python train.py --train_examples=147500 --translate=0.12 --mask_ratio=0.75 --loss="mse" --encoder_arch="vit" --encoder_width=192 --encoder_positions="sincos" --decoder_width=128 --residual_init="none" --lr=0.0017 --grad_clip=1.0 --epochs=28.1 --lr_schedule="cosine" --weight_decay=0.4
Rows from block 2 of the encoder, named by matrix and row number. Rows with one number belong to one neuron. Each number is 500 + 25 x the weight over its row's rms, rounded and kept within 0 to 999. All counts start at 0. Numbers have three digits each.
# fc1: MLP up (encoder.blocks.2.mlp.fc1.weight, 384x192), inputs 96-191
# fc2: MLP down (encoder.blocks.2.mlp.fc2.weight, 192x384, transposed), outputs 96-191
fc1.186:504506508495510507521497517478519516492481501532505465501480514494490493489474537509500510421499473497531516503476463504519509529506523516495533520527460507524516510527483466508523451477512504498515467521487488494527503494526485435491517565540518511492479510512527509515508478480503501448
fc2.186:518489472492533537481515495506503482488494461495506444514485505535470468480509465521485520463533460466499539487499510490458521485481513486439532508526498485493496510527518493488476538458458478518463525511511504483495543489490524506499498519535546476512499535493479542496503449483484534542
fc1.187:492499486471511522495572498558493504521465531500511549480525525482508511518487492501510520454511547507486487497491475495479475496542494540492482507471546496505517476469495515504493496501498522510462536561497500502490511529500482526508539500500522463479542485462477492450447507480538474501
fc2.187:497491553500497498478452519461501517503553486496507425508493475515505492529470531478495485565560490482463505519498505496471518529522490498504497487488495461519518541518513468474501471471517489512522500485465510466472517444501526481504492552502494541562516513489531451489540486499496494533
fc1.188:489539504479497489519502526498511459462496466483503514498472535508487461514528499523535488498487480506487510477497481491518519521551527525472500507512450452498500487452524527466470564468509477518491450521498529498494521458504493488476439529501487550498459499425479508494512519520468510504
fc2.188:532464515501496495462493471477469469496495503500454557488513494525517500455498441506478504494530490493494511475476488554524532513502482488476531503472512509504479492490507446480496469478479550508502525486557484491508515512496551542525473483518461517483466485462492473464557522506477461464
fc1.189:502522478490491545521522447517513467490492504513491498511526493486463487455527465489502559493503516522535465486480482486547514506520491505496476512513505491438487540484527489488491515511542525479465474448540533445509482540487513464514507513515470514512517495462470511549478473502499507494
fc2.189:519431516496489526442520513445496502486502459519508496479474461487534497505493488492487496510513477497501525481513516511510530502424500470489524478512502540524528486513485566490525494489460473547448495525491503514485535500500484553513502536495515464527473465522502457486512476511471511478
fc1.190:492496528543549499510490498521482461483503488514502538527475510485491488471521472536475513497480460530516488498482494546520483500500534471493497508529504547514482470500452573510493473503533517517517516514479480512511485474496491474487501515524483523503517509467494470559502508503547469515
fc2.190:508477507484468465530513514455503525494511518510528479496515488487530486541429538495479521503496555472492502541508504508496515489466496510535514487494479506496531496520521497481480487471504487517487511535497486516503486506503555530477498556491511462506487491488529477504515438513474491514
fc1.191:470520524502485510457501509552512559525493498494518511480533497512534491535508514498556487499492506499501488495492507502490502476502518513534500507499522454506468492491544505484489530543487527523491515492514508528415487449477500493500513535502502492494509465466481488459492479468542438492
fc2.191:454505515506518543509485511493512506462501513501470487479542492555472508470481517463495551514509502457444476488487505464491506505495478520514501508510549478518487475476508496516462516471498496528493527521474498516513498452507490546529511482484492467446509491504524452484455498513485522516
fc1.192:481491490490542511517505461518494542489452530507532497501496501478521470516514543484500501521497493498516512516384514493457475491501494501544517495513490501511467480498543489512524518537473503498527490494540484502494527475510463545463471498509449500491482532520485525503507497513545535518
fc2.192:488527484515478529473485486497512497487496478545504527497526556497493496480479549492494526514497521485454520498478486520499519492537505515504505494513501448471512541512462502503491459472503533514527498496495515512512508509520509533527458510523505506524498560540512501503504553519509531518
fc1.194:486500463498503515525480523454508499496546503474494517458502495490534497522510465490545515470529442508460493525483456496479470487511531487496503484489495492565474536509476486472474492509528510497537487542514495496456533512502481525516470515504530522506482470516508511484488501508476488483
fc2.194:489490488465481506474566497484496479474510489457516503512505509521503520506529520505505505522499485493537435507484507541463481472499531492523469470507523518467514513519506553515528466499484474516459493441498521517524499464491474547497523470506503451543457508519537472492529509490488499518
fc1.195:533487480474497529486470534498474533509516459496514487521519466488433530504515499505432472492500492488522480481520471481549499537484499493505444502503495493533503513504468477499483491462546509494509466530515445514495510549518489471531551481521483493497479449499517539428437497474507541504
fc2.195:478481546513493493492501488486543490483495503538515484486497476466485498510495515521491514493525482489478493516481510484511547448505480484532495543519563470496484501500504517455499515503423509536491480468518502514497507517444503491523478511512499525539512470521514478521529508499490545528
fc1.196:526482506498499517520519500524536514519518463506443507484477540490514500492510522551494483479464503500495509526492523494489562504444515481530542484525484505565511489509476474532516468469506489526482526494487449553468524469504515467503450498523482514489482515521508470499496454448515462480
fc2.196:477475473489524469527523512523470472500528485510525496498460441501529441472452477503525485451506472483508485476479525516491514477453470501491504519502491562511548470491542530525475501517504473493498532550529538493444518467517467530480545557511497481535469525497473516509532479492473490497
fc1.197:468522468486506488505502508492470462512470492484490525445516520503510466552525493451541466522505465499451556517494474487510516477506527475517532547522498509523514518483467490486475473507513516498547507504540515498481526538470484531521510521455474520479476505506533498496437491513459541468
fc2.197:506508477531480532467481516498509519497519470514491497503493563507499517499541504498467512556463480510493456508497531543464473542438453460498500507500445496508525494515499516486468529472515449510517478502445458479548458521506505493485502508520497489500510509480523515491512467501479479531
fc1.198:496501494501516470513496463519501493479494525491476544438502479479528528500529500530511521485481561472539471511469475528501517538537526495460484482536504540460497503478505535497530498474462499507515488503524533509459461486550499513538490486492498500469527469432456494536502498507519509481
fc2.198:544500495528497490529490587482485472470513483494534482498467539467501490503504505459503525492491490476483520486512518465495503512452439511498562520484490505524531490505512486523537524499533470485473538492480498498513533498507459500493487509505483496487440498511519507495506473529511522546
fc1.199:490493522507529440502487520481436470486532473529498506455478500516479494482487481503500542488509505531501456471499539582514461497498550480498479496501534511458499468488473566494440485505537545531489486517509488495521481473504458466477509524507489485499527493520498513488510475491510523526
fc2.199:518513482504488496524482475486530477504504548497499468512527548478508490516464462493484454512522483511502493474455484481529495515476430498516522524489496515549510528498529473488498489499502462523538518485486480506480560508442479521475528488529495521532493491491467508486477496505522515516
fc1.200:498500504522516470463522477475505493515452530519514494500486457513518496510503524503469519505463543512530509546486530511529532490555476546464479472543520495497522506499506447477492497535525486515480523476478477497471479477431476490537477484537494439485487522520478520543516499553479484480
fc2.200:509462490478461541489494485482505540499532533481508499506480498465505533507506473493471472529504472476504514500496533558511463487466541504518519494497502506505473523551524527488498509433454519501496478501494504489484499530504522508484526488568473524514479507481503537492462444523456449511
fc1.202:473518537481436521530528536472484516476506470491510444534466488500518517467520485501489534495481521518529530503507484498517482498529534485521469523515457505476481529503506502488509482494482516503517447559521483450464542484548485448507525504528444507503485513497539492470474513489544560504
fc2.202:467455509511480500455515511489522445514523462522483453464486526483465495532541504521488528492526478489486507538470501493504513515524529516510510485481506498530522486485490508506512506512464471523462457543495503499495488517489488518526534525502457501533550477498508450499487462494525532498
fc1.203:518500493482517505462528524531527456476527508469498472499480459506496479480464512519520521500498535510492458478519493486502511517513500506506496515518468502498509518530519510499500485528522511546485555467477514538510452470490486527504527485512483521502464485468490514510506517532496502454
fc2.203:491498494519558513508501511526456496499519490508456480516515534447546485513505520490496516485501496474480504504488520491497516493489502512461505499503487488528512519507465494502563508508484494497484503430506437505505513532515495545480496511524517483474541511502520505465498482507504512559
fc1.204:500477504501526478519476493508502490521506465505484535538505507537536512480481529546507544456510500505506500462498520454518478470512474506490533503458440538498443458489481478464540531521476497518521534482511512492458483529509456504471472498515502477472530494492550487485520527562490505500
fc2.204:502491551520476510512521480485514511477513517491487460484464482506482489507471498479509485555464528528479488500528516540463534512481524478559461491494531508460508467501472541486445465496504511484480485503485499548515520434516524507494512449453533530514479489502475546510484472474495498482
fc1.205:442511499491492510502542520500485529482477460521509501499473488496508537527498516514497488470488497532521461509500500519473539481556462547522506479533499481527514510519458501481506513529504489505476482497476514500466501487494521503529538525485473500543500524501509524528508451481467535520
fc2.205:472529478476462493538511491533517494525498437525515518492517420473526498497538512481515494484503487509525501483478541492491491563492513540518516546473468532507498542506474527481536526498520439461489482462513503498466499513523519460503544486506507497532527479470516490508467503512512534494
fc1.206:482483496503467467493497497496522516547459515543480490525505476513532475500520520536497506503472534497491501466526515457494486442496492496500466488515492533546527475465532469519478500496491543520541514498502534497554475505529542525533505512483531488446530483568463477468493483516494503501
fc2.206:504507504517533489560489494474511541503489437505512519519514514553539480449500481493566506498505484466518513514466510533480480518451504483486535504516502503487537510534475521442522448481521489470432500517474493480524488499474484507510511483543469506534499486491521516499522510538483496479
fc1.207:486489452517497507505504501458522474510467473505480534522522499479483507508503542511493498506489522530516511512431517487498530542504520501530504438539457503528496474521494535458489524469493481530466503507468485489457450498520517475453487489498481511543462526460454471479462449520525531478
fc2.207:516495491517480512484519492503512523485508463529484439506500471498441523489512489517533520482498485494498515457529474469471465508468508502451535509486522491484485508493522475471514505514540492465530492500479491496526486492527532496486523518514509464541507498491533490552491524533475519496
fc1.208:487510475510469505487515487493509494487489506507531510549517551487536521489478527473546490487533545478469490515481496498514488471503498542527562495477522489481467508523499500485484459446461492462485506489468511511510488500512484478515559506523466524511464511520459490470493503536542491467
fc2.208:520491499522534498480490532489519476491463553520467452432503502493481468494487514476519514476482497464454465499519514496512518474505467444512536501506511509498508509479510467495453541498520528520537525510500493499501487510510540546514500479462508475471543523507501486549476531541512467464
fc1.209:458469522509455499516516516517534509490476464490506445554494480485559500470496491518501511496526475535484518525477532493500539503504498534476470489499430465504511525505503488510520483542522516453523476501495523538500490504539528465508552489495438563466464508494500518558453494516505461501
fc2.209:465536485485442504462532523530509472519483480493497494514450523473514515485502462496506525505512481513496493508504503481486513498535482536534492499474481500512515506478483501559552497513464463502490495481512507490533526495517523508505506510541545476509475451519510494525484506502515508509
fc1.210:500497499498496531535509505516512537490501493507525482484482552469515480521445503518446489546482490502467505481494519479506502490502473500510508527505485532537501451575446479467526448464510505509462514503496472521501530503484484510565518462489435533509490475505516478524551500481509499499
fc2.210:499484488490514509510531533464454490492525491519546519477532509498470482477526537443520480451486500486485479474511491528483450500498484488548538478486513497499463522464553496488452531522466450505484498469519524454457505522535512504477477540514509473491520499511509544430521517530494497495
fc1.211:476472489532484474496493490485520478493496536472492502545547482459530492460468485498529492517498506527451475512520508494558475503475477495487519509490500552503469508509509518494522496515478525502501471473482487540502497528499482527488548495521481475487464511509542495477494523513508508525
fc2.211:516467520513519513509520503496495459496454460551504497475479504448501555497479503498487539484529495477496480480490548522439475498497524472498539475512545487478511492521525509471497505458467525528483532480516512476532496495483539539496500494508528530515477525503468493463491506450507476480
fc1.212:491521484518515482485519482550513514540488512480498496519463498450481500487512504510521521514509532467548508487499499534498478518518510555507536499535517473464504499494514506481424512521506522523500507444502468453531495518505531520497537481482473513500494504465522548536488491520494505491
fc2.212:514471537493506513519497511474476472456480514508498491451524492512510488473490466488491514515491493532452517535484496509540521532479448476475495499472505515519491465448483528479566491477482471496474495547489515502466519463507479475535476500465509513489525504515517501464453505492545501526
fc1.213:535522505469522448427462484514512501504522478488516470479498461504528494507485457512485423487497548504485532521468498455538511524531513490536458447481468489464534474506498504507520514532527476508497518492497505532495501503476511503526486467488492502513458495497482489517507437513548497526
fc2.213:492483481515487524522504475489495538506499453505489499465484517488471512482520519526468537526490511510487519510519485521501519496468490487456518501528481517503520480523506540473464531521460502517451533489497539481494472481500518509498497561556558505534528459478495484531491512486458496520
fc1.214:585584553515478477510541510515526491488448460469471480521523483443501470508488494506510505521487467504475494475482505508503479477525475531491482438527550550548526497497510475503513499480500524505506506476476517470512472525509487546509537495512527490481513492482509500491489510457543501578
fc2.214:482502499501532539481478513509474534468533532501520505528463494515492508468507495514495495468501555498484493471496480455488514517472569523519526521486535500526465510533520570526481475503456510509471461533521486561491506481501525464517465516481486513478473480522510513460513488506446509468
fc1.215:513487513476522470498515489494513545469532460528500464529536481482491501512471519493480549458472478514499479504486506491522507491514493533473479492500548526484484514489548512500522444512514489520501449516521509506566507495526508510474486490502489533491519537459459503494496512534513565503
fc2.215:514500501519523500523517506514458537496486501494494500483472533489515480512531498481533486525493485488517475440476500523490446492456498422500530485520481489481509511501498535522474524482539487477474550483445490514534521502465511490509473566509525498530441488517519518475481479508514486494
fc1.216:540520457539461506499486503473492458491479464478462510454480498471534549499483543491554482517467485501513475479540498502496499480505492489489524481485497476496481505511492479488555532485509525515507534514504498566516503504459502497551489511536528540489530474485444508467498488491463480507
fc2.216:487470527448500523514489504539512476461464525476523481531480505494442441505477471524447506486484535511509543550485489518543508454501508512526464474503502509500489538468498502530494504517501504477520466504508518494549479477537477537500512497552513461506440498485521496511523524531510522556
fc1.217:495499520545479487507472497515479582499481484499467442493497505486492515500543495444481521480500538510501487490507485510504492510482492515527489489483499472494478510501502477540459515494506513483544503498505508529477492518464549489476521483516501535494484497481552517484502549540525494533
fc2.217:490538530469487516498467513494485499505535507569453531532524541531456492487542411528477487496529465511538489476529468472524504467464469500464498514467523522483497513498521524467542501520505486530511483479489493448523468489510511471498490513527548510490513473529442520484474498515500497502
fc1.218:518466516517550531468472503496501473518479507504504488510475529523484454511516515522543477508506535518519536530511472525518431528515546536496479495528513496453493553472486540470495492521543516539504450495503460528484462457499520496466470490521538490514529526516451498493511496473504537483
fc2.218:470513530507501506535480487509467506491514539486515499501466518510490463489471457502481511502482499473473479474475534510532454495507490458507513558459485488516513455545484519480560483551535515514474538509502518463480533515492453505529548487515502452517467481453456533529514477462526468494
fc1.219:482490493527529540546499493531505522507466512499483475522483508487516517499527507488492526522475507546489519484491584501493472507496519505484500490495507482494462520455491474516511516500521488447531508478574483469527500513545490456466509504484511503519462460501537542515469542507501481499
fc2.219:515464497515446541486512484487518463524464483535526514507491443518479529511523460496490508504524484513496516480463475500509513506518522498493502477530474484487532528494518480524499459500476505498467498493546479477503559501537499528496515518571503502520496517552512456513491543477476560498